Rows from block 4 of the text encoder of a small contrastive audio-text model, named by matrix and row number. Rows with one number belong to one neuron. Each number is 128 + 32 x the weight over its row's rms, rounded and kept within 0 to 255. All counts start at 0. Numbers have three digits each. After the name is the row's rms in percent of the matrix's.
After each neuron's rows are labels from the 100 texts, of 14976, where the neuron reaches its highest value: "fires on" is the input token at the peak. Only what is clearly more common there than usual is listed. The data: synthetic speech, music and everyday sounds put through simulated rooms and audio effects. In brackets: how many of the 100.
# fc1: MLP up (text_encoder.blocks.4.mlp.fc1.weight, 768x256), inputs 128-191
# fc2: MLP down (text_encoder.blocks.4.mlp.fc2.weight, 256x768, transposed), outputs 128-191

fc1.455 098:116156143117120138187075121147147147120077145129130108086230168160117132135163114090116187148139062061097173163157122166144059102131128111099119121100178113162182098164114042155078122153164056
fc2.455 142:105143130126085142155116154112090086132144151112123123143161121117142126138095122135108104130105081113119172165119114089187131146108139041098061142174121103130168149117098107170160117152155158
fires on: "p" (41); "w" (25); "h" (15); "l" (10)

fc1.671 080:129113102106122171184123145106147163108116151132096101140089170071162138103050143164110123149139164213085114090083112148181130112087169149184079119156185149125094132139116120133106174107115136
fc2.671 054:112138147143107141130195132110183172171148125117125105108188186107157059195123150181096089144128124174147131107051148136137123126124117207225127078136148118179131103137155146127147126111132035
fires on: "n" (100)

fc1.498 104:112148191124144149135132105145140109095058119127141109080120126125149213139151119158065118163125153140088156106146072153163190116099160122139130144094122154185133190136066104103115122159107066
fc2.498 121:161139133108057141159127123116096151131112137141092076149163135197121097154108093109120103165089161183123136167074164081160173122098112137136128093103093092153115122085093091119161077164180097
fires on: "p" (94)

fc1.577 095:125205150122110150138229156108207138155184097125138127133106131122134144203081148109099142193160102172132186160138115149153119176135067114111153108132155117053162104070094142138148162054134165
fc2.577 080:192168082103088085142119158133158102124065115120115110131082160121180163085182176138106100118050140094107140124126126129091156126117100112108117164182175143161131152159137101138137080165143140
fires on: "p" (75); "v" (8)

fc1.706 098:083063179114124084121140075182118173188162141163135100055168162115108119153098099138177113108180092178175168079116131151134104083158075160180134126147162109141151091161166110095099095123107114
fc2.706 115:089162144169088151114133124119115112114165134141083108134132112137125148120107036112133118132147208081111090180103147132148154132073132109116155100127143089147137140146097145140129171141140117
fires on: "s" (32); "t" (25)

fc1.658 095:144134146139153181092109142193100127103106136140131179081127148097110098104151126155109134098142193164085200141113089136179152114076122163166145140188148129139125133127147090135142135128134146
fc2.658 152:156115128100073090124110087113142117125107127157099146150096077138134097149138124159132117154096167154101140059105130089125082166133157161189147142175064076100127101094160155131172072164160096
fires on: "i" (73)

fc1.759 106:123132105121124157172099137097145143110126084120149125093084140128162125095124175100189149200085116182168113170132119101070126118164147142155128124105178146139136108094186068132109147025017110
fc2.759 137:156179080158114093050150121151118088159133141097157098153155124107047129116115178141068141136146129059090106113139169133176138100069095068090112100122173141158126121113082110158149138166124179
fires on: " " (70); "i" (16)

fc1.326 097:095164187175095147109136106180089102087158053120107092201088136141108205139165087152094134112197147140178109109110124145114136120108132138089122095113127167148123129182168099068108151063100125
fc2.326 083:164066107095163149191086148119154165130139159165148165117137124195093059122090161094128145181118086153170152162165114142142154156074161087105116142234101108118159108157092145184130080113123121
fires on: "," (75); "<end>" (19)

fc1.539 087:098091138092113174115162142118102146092152139170082133140137149098179089064087094084171107100051112127151116107094161220137136116086147156199093135098167124099070121153110135146140134077127144
fc2.539 059:109115127080112140108138081126140128136175119096176135133120186065177086157160135148079115139069168157059103087117110085152127103181124188113117077131168121116131178077083118114075170140117121
fires on: "n" (100)

fc1.463 105:054106135101110111141147101085137141072135161071150116000159108094152144128124182109151187149142125129158136082128131161165135183145102146184127095162156181168108126145115113149179096132164164
fc2.463 103:055137127140084089097108147199113102176150127156098159083118158110182105172092080090108152109096159106142147014184084076138059197125114116086114121143117078118104159117092079141099182130083173
fires on: "i" (64); "<end>" (21)

fc1.55 108:119107157134109139068123076121172101180168124151101125120122147043060134101145099171151135146145160075171134157157159153115089153128091124058051113075118127172109146137175117097186126129214072
fc2.55 060:116118138120195167143163124168162111116058128115156173172076153096112137125070128114128096111107145187132107097120072135127124140148119150145138173147159138088200117126104163099130110115153108
fires on: " " (45); "<end>" (29); "s" (15); "d" (9)

fc1.730 096:173109094116084077097154074076120100103166119096129158085088190128151108155088155132106148073108131119139142157104070158049094103209094142133133133132119075132078157060129093166089118061090086
fc2.730 126:144134092127125167181083173197129118114139119096204100130181080147083131126154176090201132133118200137100178090129111147162145148100137115109158148129166108089114167124165148126139102175156152
fires on: "s" (40); "e" (22); "v" (21); "d" (10)

fc1.308 106:116115102116119137106128047141121119155116079188215073125137075089088139128108117164125142134153055121148068095152127096131150086080132054091138153109144099193157118118163143155087103120135107
fc2.308 086:175091128158129101129137167079119055126098132136182148153170134148182070153090085129080167138118081137186138126164079102143162111098155133108125062130110132127131082135109102161112124126120146
fires on: "i" (44); "n" (19); "d" (8); "<end>" (7)

fc1.606 114:127141120135165105104116167125095145120114126106204160130149116171083082102143148131071142128151113134157124143168116110169108147088137112125129118122148138131117129223026144076118146123173131
fc2.606 089:156105115176118146159156129184102154151120093133098118109124064141152135173170119099136189159122129162091149106175131122106129126115109113107094119131175067124107132186118136146151104135175157
fires on: "o" (100)

fc1.572 078:075105088097061129173112154115087166146158171126151104150135183070137078098078173124103146142076144194128106093045143137185128152147181168200119154154131178118095161130173126130097181108111108
fc2.572 046:126131151129130139103124106111166135141132099119138098115133212086191113198118116166122116199093090144135162111109172182176114097127123148209173074090186172137127075048139105121121100111104043
fires on: "n" (100)

fc1.734 091:137140083134127136123119171096082133055103174109181097097155108093119165129184149183113175180095101194100107121135143133096128142121054117117114095160104168140103184137126129169122162111104154
fc2.734 118:112094172134151076094124197129154082125163132117129178218113154179125135070121072101110139087132190126163127155177097151199107119094156094149111130090160140146116156168086152116090109095162125
fires on: "o" (100)

fc1.155 100:156129108101086137146146088102194141152125125114130151109131140116147136088055112129063097144152128139141089166119119123171235084088139199100080152152116122090135096160107140054095134050147229
fc2.155 109:164148144125146159137063143111103124112122134096112126142125082131077156126075166115163154177137118178157070122109180131108105154150137074156081083069150138170107135169155119150119242134114118
fires on: "t" (55); "d" (27); "<end>" (8)

fc1.255 095:112126109125075078157145169136134138128144070116157093092110135065107144094164143104102159128172087146093155115134171186113161160105132120097169170159166192050083093117110092157149185123135153
fc2.255 116:131129126098228124139106086158101062097112075117167162139138142165115131130128113165168071108128131174110134138121118098157156094113137106125088120116132048200111127171117144062108140122189115
fires on: "n" (77)

fc1.399 082:066145133123143196160136123148137064157161136139131103176118161104087170109117132094120121124173099110117132137091168189151111104119126137153083157161069104088072101148132142115082118119141113
fc2.399 058:186076141129131121079124120098135161092155121138172134108115179126159113142095154180075118074116106175121120067147116166163112114136117139190070109083143128151139107072140133151090170134171156
fires on: "a" (100)

fc1.125 118:110159133114137145130151124058124154131100131136106151161085169134151096159123132115131109192113185127102147114136094156117196137155139145117159162159111133069143123154115103124114098186115109
fc2.125 126:086154131154127095148136147123132158102172131146132150125222114174130123137126110141123119153089077116159131107113158094138104126165127105099096110095168109126147159149092115097204145137154080
fires on: "h" (29); "c" (9); "w" (7); "u" (7)

fc1.277 109:126151136152156109065128148201115180094110057132150199157114146161116090146161050137111119144142151139089181123102082114123091061193083051101117120132158105202134099067139148142120111090078153
fc2.277 117:097152122080108138110169096178115145088094174135113158106139118077068112086109097126129118096178120124179113137171159150112164165126154097088130122103128139120117173102133091114120156135152096
fires on: "e" (27); "<end>" (12); "v" (11); "s" (9)

fc1.337 102:200101126205155128121153074137123121079131159098096126176089151154094087147121148102133149164120098141113111148054139145169112170152169106132117129171133208191143101155085165110108125111085147
fc2.337 163:120098138065132095154159131132152105135153173154137094093131168100136126105147111100156120108115131062152086096163062171097108139148130086049138120131099150165129127137081144148184057157161149
fires on: "e" (29); "s" (18); "b" (9)

fc1.604 110:123140110140085216152132120173159129180066110128140110121111152181164068132084123122169105076142101056148151118159138102086154086177128137123122080145070106162150137105164129187085141112153137
fc2.604 066:125151092190137042071084141128117102144119136169153126131140088093119201112163185070075159119114142175113061185092125132126175151115063120128099085120136141155113184199117158149154095117105118
fires on: "n" (41); "b" (35); "a" (10)

fc1.655 100:125158090128135110153108117106123153115119095159113113072118120112113111055139182145167152212138120100165131154065115111064096129124123134122172192130101139131094124142097088152156120106167099
fc2.655 094:129096117141119151153166174099111177140128160139107138150134112183093174105088121078135143147156151125140128174155151128079137120077128139185096008145116129146152144122169110105162151129137117
fires on: "w" (42); " " (38); "e" (20)

fc1.641 100:073112102133129055172079136170153159111107104120139125107108117116129135181193132130133081150139162082130148137138163049120153148135122135120163145151169172112128151212122121173107137151120121
fc2.641 114:120159095119187176122163069128091107050115089135200141146149142186090155116097099138164156118143105128117130115122121151077147128091121152128155139129069079156093179100117159121106170100089132
fires on: "n" (78); "i" (13)

fc1.303 083:088113087062147170104129145144157153089186175162134120116103206104174091067108170164088100130109138117130075070116146126155133058141149123162138172191140172139127151142186149139072150123111151
fc2.303 044:123128153107132122101167163124150138123166109150106111100124113095136130190130166121049187143042056214124076093091189150165178118112060160201167115108168119127065132092147133182081101122105068
fires on: "y" (100)

fc1.226 097:118160081125178111146148110149103137105114132124107071099100049132141138165144090112102149137059079148142164096095158132161159167141147147153098058073100132115140109127113169158149123067143154
fc2.226 117:121114098085142095112100092109128142148109122092095162197101106126112132145174131144168135151133124127124168125162109144160085114103118132143197112130159134103131146129149132145087162155139138
fires on: "o" (93); "c" (7)

fc1.48 108:126084129132184125180137121159153118135163138151134134119156089086140090141128160163127151122120141126083120068145174100039174133159106135172156091153116185144121142097127216165172116149092102
fc2.48 113:135175117196099169112134134115090181112063069051122102171149116156114176173156128082098095144148103134223124130153158147158148124060134129106132132097127096157174120152112126152127112145123150
fires on: "c" (41); "i" (23); "n" (18)

fc1.138 078:111100170113151161195110140160118145126104141107134194121113231120139106145108148129150175121123128141134072153102120174115178108131062146153111111157119119128100126078096095115084121124143150
fc2.138 060:152094105117122133058166176121211171131201137094083093048129103072146108103138233178099138168120096130111101097096122100146143132184090150147126090135146173156118139140071112070159158092121092
fires on: "a" (100)

fc1.181 096:141167161134155147165107147125076194208136089082165194160158154098105135153085137143151063144115176103128139117130109115103115147184000100106208136080095174137104121174156132134145122137128021
fc2.181 081:141156150156094116107140143115165130071129159142117135096124193134112120097153160104127189125136126108126107137139139112153171100145123176133064141129159085143137132133097141130167130141104131
fires on: "<end>" (65); "," (18)

fc1.74 119:122132118069129136082151168153091138107103071130128188111116156117159129104146168086112149151141128125118147185216069126187158165157098087104074062068103125140134113167159144093131205141154138
fc2.74 099:135079179134109103152098074164155144141089070156135166094134135148131162079157145094134146106186070112136097113173132173095158162136111080153157168162144106136144163142118044055083143090098094
fires on: "s" (45); "<end>" (36)

fc1.760 109:166166170131130090182163167142136149132070097107086190140116136184143082121098178120118183089152074188184149137141181154139083165155117139084133171091165117109123106092117091179111156159130083
fc2.760 120:101112088129123116142093070109185152119109115081129067133119154159124113121155148103152181071102127147068077114187081142106156136166116184108116164116124151159147179124153142122128089114102152
fires on: "h" (37); "p" (23); "l" (7)

fc1.507 093:108151156088140114103139148083081147098080124158138136113137122120205087133127172089045173129077204136111109101122120094201128114173216116102120128151145155138121185189177146121116072176151160
fc2.507 067:166119159099140202181142106145088142155157126119111096196108154151148147094080070116126144120220057158142103119087132193161098112082136147126156126089129172085130145138159147133093117154146143
fires on: "y" (100)

fc1.571 111:115151152105138119131098124116144134109111070122149145136111175124119071127162132133130133141100190116137162058113138186112144161170083103115104142124142109151139088193162056110139165155133138
fc2.571 085:168116161103055122147148122174156129132162134165142162151144090127089127102115144135082151156121071104128103171090118110193143136128076093126106148098144170179126127139122175048134099129093091
fires on: "p" (79); "u" (12); "v" (8)

fc1.82 092:112078124072129095148117144130145150095155117194135120139176170105144108084136108085140132156044118119086149123162112153097141125152143106161132188129145140176101135143141139070118103172105093
fc2.82 080:144122135209146152057141093152148082111093163181131141169114104135153109105136099124133142069146107121117160200129198117126098151119149110112123130192061117178121123165165198189099071051137117
fires on: "d" (43); "c" (29); "t" (25)

fc1.265 113:145127137121094095154130190118121075173181115162130145039098117158086129096091171116105110161094137079132072100120134187075155161120081137144106123152129183131103101138160126112166134086133134
fc2.265 092:128160112134143084129130106080157110122110111103147079118121099082141142106116207087154173162138152133100178131160120092201081089106145093137150139100115088148135141164147087133115161146146175
fires on: " " (48); "n" (22); "d" (16)

fc1.78 092:132088134090200193150159098134110103065155179151153184072156153154156114132123110177091163127102167164155101118131095153090174143129144111072131129093128184157159132131108180121124125095099074
fc2.78 161:130146133134145119130106117134139068059089135113164162125135131085125128117165143083117106172142096130136105180169119075124134162138120120129128101131101170135079142125068112138198144170134094
fires on: "r" (46); "d" (17)

fc1.562 102:152097105188100142154125121118136131081108150100138102136110142111145121121085112196118165151149120058065055092144078139144058120107162151084153134130159166135131101154068142150137158130066151
fc2.562 133:148149101134154115153157149149135160072119122172077123093135099132108129131180105061125181128130074193255141194110155098072170186051139118107121073120118190101069114127112158150148126122139113
fires on: "," (74); "u" (10)

fc1.563 108:097112152101117169163124197043108122114148140113092146136088126110100126147097183090127069147085126106067120179082149149115196132070159111107169143092102139187143156132197122118109149124125117
fc2.563 097:191093048148126144110138078182131147051138097077143104101059140089148165089164134135139181080117115133096159152107109117073068132113136177102186104161127144178133124080091118196166168122145123
fires on: "t" (49); "l" (30); "i" (13)

fc1.566 104:150163087138110146131172176116133151117152141127110149108126183072136133124145099083104157114101177159125089107107108153123136142154101137141163116129081089075183128139180153164199144108126150
fc2.566 110:140133111121126071132107000152135166176113128133152107075169093110136105108122141162163162157150114154107163173087142101102112139140110141191120123172112086127149132082131146187169141099084132
fires on: "t" (14); "h" (14); "n" (13); "l" (11)

fc1.667 094:117167127160158150185134117145145139142114040116124152146131134144103156099122092127085136133112077113136136094122152165130173087125137126104174140155123099189124040089141117094104107101131112
fc2.667 062:127154136118106109127114162143099119099170202136109145087123132130142147201184115141206156145072157089086126141109138120031095161145124104175165142147097108151071109156142107128120081112150134
fires on: "v" (95)

fc1.757 076:108122130070109146123144099098110109161121163097096081097098162063158102090082115144150137140133198125120109100076165167152143159129108123186145153195128183099111176141150188147120122103114115
fc2.757 046:119150126126132144123147139152135116083175153150182134110161154110225115125112156127118136139092057169094130105084180151184103104155105145174155067124150134152137185120116115162090123137092149
fires on: "y" (100)

fc1.485 104:131149117108159175086162118095119177130181109182132140152117179117157161118131130107118193141128081071123074102139129129152185105107152144049150127117094151133133139087189080117042086144154125
fc2.485 110:109153131060083094163179179120127131142132156137178125099115139168144139105121117062105099089148177145095083186117156079115124150158124142143150227098157137084133243147123156151131130152132151
fires on: "v" (73); "e" (27)

fc1.42 101:107101147107090109089095130141155165166116109161144109141132157052130144151163122159161144130140098161172139176052108087130127137188124140115052147124136052093132090094159111174190060142176124
fc2.42 095:175159105145145136166203113112129145140127147175079166101160091095107044093166095135139128119078141126148126135146123169131144156093127088140124145094103161141187156118174132110152110106143076
fires on: "e" (24); "r" (22); "o" (16); "v" (10)

fc1.195 099:088135123143081077113147144090116112101152127175084119097199050160174136116094155189089159130116117108126147101105125073137140110145114151160192139100160098135119139086134116124082128080105126
fc2.195 091:161164124136199141239125088147134099151107115116158106140126128083112143145162096117122071159111127145157093155144173131078105176147132161157101117131127166104111055166082156149138117121121108
fires on: "e" (48); "2" (29)

fc1.152 096:170137116144116095093191131150176167121094090133129112135092145123117147118162156118161111109074095112159177129150153135160129102126087087154134131124066124146095055139128111087136169099102128
fc2.152 099:106174138168142149095151113099134193212094155137112153162098152141115057120151161157084145141133104158119081120112133128140120092066137119141127105119113119112113142156096128123132157172109178
fires on: "p" (100)

fc1.261 094:151069097101151122161133115165096121093184111175116124153096116105200130161132121133083132087150151146143130127134142103146142136131186116149111112157133166134047098171091116144097080114136195
fc2.261 119:149175083153113112090124101111122169130086183118129144143097148140178119092106156148147111194103118111123187145102124135104126114107124145168123145145101097112120142135055094157154174132103145
fires on: " " (98)

fc1.713 103:150175169112128116106164110129186103146077100120142106077104170077125113104139134077162148095139168131155103123177176136090125121129067138127115121141146093142074200181124139156106110086175077
fc2.713 079:128146140100105180115148134144089154044146161093139131149174118201138170112133122115175147202096134114114114114109095157158124132171145149121122116071099143126187097090101072038192127111126133
fires on: "r" (31); "t" (28); "o" (17); "i" (8)

fc1.117 103:081170143111128099152128212122128171145142097106155112118157126117171112098140124127105126158056131124104154121132158161121162149163097166162141087139108152065123079125109133134145076133134177
fc2.117 110:140164104169163115114118117102155129134112141139141103149111131112116067131080125157123120153173128135090138088115122042188115074099168117110137146147127077135066176170151181148121115146087168
fires on: "o" (45); "n" (39); "i" (13)

fc1.122 105:170149116088142058140125129086140159121139046121133079118096116108126142182138108088075155144201119146202108081130121130085079094152139085165125181089155102088142098123164199102090128105118132
fc2.122 117:134036086123083115201142121148175106123136150156110124104168134108114132122138125130059137097166108141126127173129133114137151127144150125106103135056167187116123053084127144142144136139141124
fires on: "<end>" (70); "," (26)

fc1.653 105:138071160153135137139162080106097136142097110142134121099136226104139118117148165170157128147154148164170081118145154116090139115105086145112110126125128140105126111116173023122142161157135119
fc2.653 172:093093111100124038151154113117111156159126120128131133164094112076112120091177090136148112124112177140142128167134140198096121149143111206126106167114138141082152112115139136023132132117103139
fires on: "c" (97)

fc1.240 104:127181102075218170089099075113120192078124146111133107087131151119148130138127119096080127101034110105118089177125106093153183106148143103107140104110137116154136121152125146105120123125161162
fc2.240 107:113145167064134179148096114105123090153098155069139141190161095109135144098109066134142118123139119117154193131132133132126136142104099103128147187075159129153097144070127104127115131124071155
fires on: "y" (100)

fc1.318 098:130128074171112136122210114161108164219117137211107109125121125116147101095137157132107120133166122133160113111135146132074179141118147108107155085188105066105159104173142120123097088075115136
fc2.318 084:092126159160132122149036106198086145060093120119093136136174111176162151110175101051148179105104108132134066151095124161148140092164158147170107178096135188183131112085093099181160132179140167
fires on: "h" (27); "n" (17); "w" (13); "t" (13)

fc1.217 105:080125158094100122122099094130172196154185061141213146136129116209195073095193116107138155167162108132136134087133098147135061152074125128106118130099104146122112122148176178146106115098163129
fc2.217 111:173070150140118099111201055136079076123122108142099123148126154143100246124110098125104108128158166123116113130108137199120141115150096099125129148167128170151107106103093114086104146095101159
fires on: "o" (71)

fc1.549 112:148156132105064139119130136136108142093103073181133157096126144100153116111115167121161172163158141088140132118144120129108113159162095075124121173141126071119142080150172129091138114149137056
fc2.549 086:157125108092097134124151089125083135114131124157110162097125153155107134091190131120134141127119133096164112140148123154093117177091129125130136151148109114121133156040091086123213114056091097
fires on: "o" (19); "<end>" (18); "s" (15); "d" (10)

fc1.162 103:135121132121135134104131110134157117117131146135154116091099180111102112141114101090126119162051191119139084059162151073157134151131171146150126100118142156125139151114108204095152121124073162
fc2.162 092:151164124117156111126117092071119137139080130139129133156174140113073088095198168178100158131107084134137127148092115166058100079067153077136109140120087126135107144172119114170167093115177112
fires on: "i" (46); "b" (27); "<end>" (27)

fc1.260 111:100135101089091023166159141133152203106171086100133137139114092098148094099133128155141137142132171143101146094063119126076185157150118156098114061111095136092142133202120160090120117094080132
fc2.260 106:121189149115097167150125175156138045129128145135149139151166142128021158154119081192129119142087082122149162160109169085179117068111129074193151151126146117182102111098179121142152154130169078
fires on: "t" (18); "u" (16); "<end>" (12); "w" (10)

fc1.225 095:107099119079149115095127083140110099121127121131095129140126142162146087124097149125122135163087145192130092109148140105118115087151132115060161087164092121085124130119118136132116143125180121
fc2.225 102:157117091197053161151074161175141079077119142092177210125140149143130192085131112128143157133126097088109119172102140155189130134111143068130104090119137107182105121086124141119178127154163145
fires on: "r" (38); "n" (37); "i" (25)

fc1.210 102:141144093077129177124137127158109118066108120094159088144119113164167105148186150166122168148110164098070110108105100074140243066115212143155147070166148132096127112104208113118154156142072155
fc2.210 077:114162145146111082179154126122154106136153166175140142145094161092110133111056127053133132136102123064153069100130135116132148156104112129125104200107119149201096173127116152137114092116100163
fires on: "i" (42); "," (39); "b" (19)

fc1.280 103:134132114117180170152122121124169119181125066109116187094105150145167182174110152132224120093152078131125128121159099088125133135143068095132124192094166139149101074102119146140137146109141108
fc2.280 089:103130114160068108099182195127156136049154106128131079136174164165112053095167174142156160155117144156150124124142148126108111103147183119120111087162104148078148118115131123141131144165112167
fires on: " " (60); "e" (24)

fc1.14 098:132128159167159154167133175142118100131143090117133123156131170141129184140142155126050122077098165112142208183153172127137143107109149115128139081129184138128146139149152095128120126069146124
fc2.14 111:139098103132099135182103105123146088105117122138114154152160121096171123143197043167145129143172116112076107121136078163101115111117171089124134174157162154177076097178128062143062130123155146
fires on: "," (31); "o" (24); "b" (12); "<end>" (12)

fc1.229 103:136150132140133155109146118054148186131062148122169090123106133105077104127120165111182123152131124162153151132119163144109089130145153146084167160120099092155158121106162088172212041167176147
fc2.229 106:176125074109167104138131059115132176163108155115151126098134180165136087092214146141116106102082156091144117105150150126075150150141097128120061152112086098101147090131134125092114106112134120
fires on: "h" (31); "a" (24); "l" (7)

fc1.643 104:127101134153157131088138117103141116131167106093071158117135117126219158139093115096128113163062152168144100088098155138123169113141104140124144117139137109143173131122120141117072101146073164
fc2.643 105:195134068112145110140072112151098135178179137136119149131136122084166126119119152120124134132115073131154079103108112100157155117179171130138124143136142135135109122089092104222137088090139117
fires on: "r" (25); "e" (22); "d" (18); "<end>" (15)

fc1.537 101:084087143111142125162139100058138148081108146085165160163113123062093147124127132125105125118128177112115155145168102087155155124150091094194151175137135127134130189121174120099146137153165032
fc2.537 135:140115133123167174107090096192120072143086121187132159143141154132133142131173129146180127108138103150156128113142092103130178176162070110151127118125088107134165103033121130112128165155094110
fires on: " " (58); "u" (42)

fc1.743 095:098184086129136091153089129084179157128051159128103172138191149188103138177103143174071206132178127104132078139130119121085143142097116111105166113145168149105119054071138164107089130146115103
fc2.743 125:164063115121156144198123152181115140103121128110134090111138147133100091121111083119179055062156148061087114129136167094128059074132139069107092129172094134149155116170124105130110176158177126
fires on: "a" (79); "u" (21)

fc1.745 103:163069111098166140151113082149172156106139117131150150103113134112109152162070099129148145077146149116133131186123099109164164101156147134132111159149141145156144084132130219117090032088160104
fc2.745 120:073161170116064103096143073151129152147097110137143166128125189173164099104122152101135124127139098086158115127112116186117099106067162121089095086078125125177140117137129116088025198155108179
fires on: "r" (39); "t" (28); "<end>" (9); "c" (8)

fc1.170 106:155117076122141114166162117042041153162117141132112123118114134108141143184102142139151123129098074127079134127122142113101128168191139163100164107089096050146100157142141111161127091125056130
fc2.170 118:177088162156157183107102166147113112125180115110139153120103055177123120111063113109167066092138095125122172115147138096125129125086078127145178183094171114119142141098153138139112131178145166
fires on: "u" (84)

fc1.236 102:134148139088199127082114109120128122131148097089136150165167145158164185150103179127110118119138098184148119035091147147142123165079123136115114105162151087147121134110163172165122101102131098
fc2.236 109:150158098188097157076097144107118172111135107102145130108104047174093117146133146138132142125097163142145123147136077117090102119158121133128151174099167172145128160147161119091132051147109174
fires on: "o" (53); "s" (37); "u" (8)

fc1.435 109:143092133118112153126150097134177176171162068088131126123107159143108093104194132084135095085175174083126153133178235170157096094149107117136122113155153167155141104150129099090072158125165087
fc2.435 103:103166114171125112085143127137097097141108110103146110119052137138116157128092118115102139182179123099111087146107116099139163175094112197124113086104110130176103150118078097169210146109158196
fires on: "e" (100)

fc1.232 104:166109194143067144053144116101132150093190122173107151099113145137121118132140108181130147099141117094142086151061124145176118112186096168127157055130131106128076211093216069115063066104118060
fc2.232 115:166096115123123168091180111137136068130083132139124111168129205090127085163182119173168151135160113148126134078059146157097078133114170129131139109101130153134138126122133164096120151133119125
fires on: "v" (77)

fc1.624 081:109114138132126184167137123163141114057132195114153129118145204116128132112100145169124144175126137110157114130098138171160129117130120164206145083153139126124183144101101119148157157145089113
fc2.624 070:091116130134124131113152126107179149108224135122108078106130153067160065165134194160061126137115092128119114083107106090110127070156108119171158073156137112129128148138077091106169163087133095
fires on: "d" (100)

fc1.765 112:124101147142115171170111169111119059144114174143174204123148159101154151122121146121097146126151156196104142147133145131110124152132159148133156101090178120124106154096155133133105115119076126
fc2.765 230:140144196135149106132122119144109112147126134143159210111136136137120144157161138158178138102175106091171140057170094111024142152129137119129152109134127074102130145090149137098201137102120160
fires on: "u" (52); "m" (33); "l" (8)

fc1.408 102:108142132151127100097109137084097133095168080051184068110203126176144093174132111163147121148192217113133128108119138113165089098125158170146139182043155186135084110106155170134128098127139128
fc2.408 067:116105109113159139086119108155124144129073220098168109142118149120143168064119139101065129179126123155094101176107128151133132158188144102134113065096099175103129172120109104110140126092111138
fires on: "n" (24); "u" (21); "<end>" (18)

fc1.555 107:136082118120138134185142116168171183145106135146080114108014134054095112160095108136126131108144115203109148116123100173149163116156131130127150177073138118103111100154135105121141163197090119
fc2.555 166:113121105104112072140063167120140133135114096135137153156177107145100123136106161128146105139140134089089166155126159125114124159116121130093146123120189151096150117145128078114116127130187087
fires on: "c" (52); "h" (30)

fc1.736 100:155092127118161171144194172169132123066164147146135155067104165182136127176100075163117134127156122143160120126036096121119132068082142167144186107128159130099111093105145094137141122146113095
fc2.736 115:081164099138095146143108128070134158138175160126070130163126137133128150090135151110108101159070127149070132162188170134130126105102146167151170126141100180143135124151050132145164132146147165
fires on: "d" (51); "v" (22); "e" (22)

fc1.168 089:170173090152150075105177129111117193142087157144140107177088145074067120166161126090192099174110193132167203167090138120139141066102152127184099142073059098129120119088139101190177070168163161
fc2.168 129:147096120151143128152140066103119139165100140138111122092135111121100095114170140210130129056120124174120097083165138129065194107106154077121108142135090112050180122154144134166102099125130112
fires on: "i" (46); "h" (24); "a" (24)

fc1.185 080:126156138084078148141116183113097128100176154158121111131123150076176088085093107166135123130158112156101122093078110173203103125211147110164097146170097165162095160136158083139099131104114156
fc2.185 061:157136086141113144126161109135135188119142091138167077098107165111146138172153173123098117131109059131140101130122151144150137117124149141180131118062175122145129065106107136144127136153166089
fires on: "y" (100)